Weights of a small multi-label image tagger: 32-pixel images.
Rows from block 3, named by matrix and row number. Each number is 128 + 24 x the weight over its row's rms, rounded and kept within 0 to 255. All counts start at 0. Numbers have three digits each. After the name is the row's rms in percent of the matrix's.
# fc1: squeeze-excite reduce (model.blocks.3.se.fc1.weight, 24x192), inputs 0-95
fc1.0 111:087090122117121128121118126130125179085169146125140119126114100095138173098140105114145101149128075127108181128152138099104101135188122115133116148146113105130121159154138125114133103138087120087137127105126095129133141122160118141135115097099151156129123158169138114130125144104138136134
fc1.1 091:113152140127087136164146084131148116126091114145110106146121114121098165110122099106154168122147161134138121155121120142121168105094129100162109159141110163121124110162174116100083111128117131123145114115083160122115099144116091097163107130130100080143088097102128142149181084102153149156
fc1.2 083:153105151106143112166138139170153166102112148129095162139144121130130137141177141162154102143141163143159131121092133099144093136130123141102096077126147165122091083173107123076150136117159131088115105149156073137106137114149123118096138128163153168114139137135109116170153114133146118119
fc1.3 094:111110102139097149133077122136117132108173166082150150145163152101168157118174139148110178103130107119111104148120075085128119130139132142161132145089141103131123193114141115114141114098128108113120138127150123121144100145169129114137115119100147160150150140116141118122125131115139113117
fc1.4 087:145152118089125145142111165139124135137154188107124114148125113146177098157129200136123151139153115146150141149141139159118098114179101127091097129127155124156116184106155114118132136159134132154150173126125164146139125142119123185120134137133119144146138141109104125126107144172141136138
fc1.5 097:115166090093126118128141132078123101122095130113092164140177156136119123122092149129134128072120120168122088116099148139111079155109115123132126110143160096148133130093129125122062080106088146125092146141131120085158117095106147116111065147101106201123122119113166136102102169135101111146
fc1.6 099:112115188125132097140106144137175132132118130113139123116128123128125143100157109137119122140138106120149113113144124137107137132178104121107115159117129150134150146118091119160119118127087094067086139127161157135105106135131153115101147131132153166142170133129097115084149139163154152131
fc1.7 106:108134142134102126131118110078146132095106097120130145126182169133087100073107120084153116078079118105124114102115130122134154156113102137151128166122112106148107103115125148141073117160059149133108163123074167134135168152137124129095107111112114106143135118079125127125131111140098134150
fc1.8 094:118140124165160161143104124109118123114140132123089123159151135122132121114150088135111120140162127168111175148158113155075089152127131139138112117188153140159120111112176152116106088162093148098090167134148125114144107117147129122090138122165164097127102143160145162102139125148126091145
fc1.9 156:151110103093129139152087112131166115156162141118180079146125133115136151127125159157132115106142139118132147133126131145126127093122143154138136148112087094114130137104098137175132134105134108188162119102154140159137112134158194156163108098103135143167160165144136127111119140146141125104
fc1.10 101:104143141121139111111138136113108102125112129095138126108096119098069181085134119142120126167170150131062150120084122120128083128135124076142130144130157134162102134124145088068117081090099135165080127127131117118180121119128140099117121141104122168152101114141136112098174112084124051072
fc1.11 102:104146124123112160102111100097118104133154083099110116137138144134116126096120128118126116107089115126119154151153124077150144137151130146159116147127109105139074119128120146116124055163139142095144133108123124115130129156109130112112117144114141169117084124136131105095120101120145115093
fc1.12 095:141143172099096122151127124153143132150125113135110160152164109104120174142101159142116160130152169147142130113100155112170107075114155119147142084136141132158114124120172116110110138145101130123125170152114105151135081145145121144152159093160174139179112080132088113128144142067134120135
fc1.13 103:079104126150125137157146125104122149142096112144111167089110080116100118087133111118112132099137139135103120100161123112121131147100131086158146147117103060154118087145118141125166128107106107099125141123106088110148176176149094103173131140099111121145114102106097107101148102087125122110
fc1.14 100:080112108098110167129136148157134105139107138101166126134102121164126123116177112108125105153153107115110069164125154087128092095149120135116108101153105076115160098145142142141137109127108164145137146162124191152111136091137132165128092060124113058130140157152159179145118120126111110130
fc1.15 096:168156061134138098138124124115101149138128139095150125144191207162140125136137147128115141096093109138136144118099128169169098095131099132141108128130149123141151141110148084126082140138117124106141148136132164138140124140149152135137100135135146136140103142127126124120132174094137091102
fc1.16 096:140119151138099114149168122120140156160057176123127102099115119145141108187158134132134150130124192119139065106107123145112135155106147127134119119129131148136120125124144141118133141188157154128125087126093144101141152094101094106162105128128147137098128134138130157159104146160112097133
fc1.17 093:153046123129122147107128087128123135115191177100198151157142134100175159140146147151120127134108070133134110162156109128108118123118134156099154112156133127122116148152140147114135123135115103109112136087132124123108132104106185161144155107084136135128138146170108116127123143100157156154
fc1.18 092:096124150122149127130152132120149121087154170128166097129143123133174150133099111112127118163110110095112146149150088124104128141106149140118135162160113130116108188095127152170168088102132117130138100116188146133126134119112135077118122159119113093105154144182169101105104145152113158134
fc1.19 095:100127132152102120133163135119127122137143141135143137149144116090086138112133134116113133145085124147146139146146145119112159154125125131145145164140140153142142161112156130150166107145112135136164141106113149056078126188154101103172117130122146158133120143153085109126141118150076169120
fc1.20 093:152139097118130136153114142126136130167139141129150167121153108142136103110157124106188158092163101178140151109173157092137090090129134149141124113127122148139139137132122098148122143133146142103127190157118149155145127138104125174137121072149136105140124152117102120133143148062102147131
fc1.21 094:092105124096125120135104131120105120103130118094113135175116155153096106112159128133136100139175060146115138148134141095145131137133129085133116126155093134085114161134120139109158121142150082135147144151127146137132144117152106137139133086115150117156138134150146086097107117111109114129
fc1.22 103:109104151126123159099130155111126148092149103090142142128128140126089176130163100130116149100118108150121123143204110114122134147181096136110121122158112084117132135152162128107147137091116129155129111108129098117110174153129199116133113149093154157137165129137135136153115156176102127127
fc1.23 096:118117152106136114141104151152130105148158129154110147173138126156124103133160166092138138142146105142139097154144156138121133159153085126135135132148144125112115164181125161161126112183152143094086132140122119089108162125114125108180158099123109154144141133114087117140161097136098115090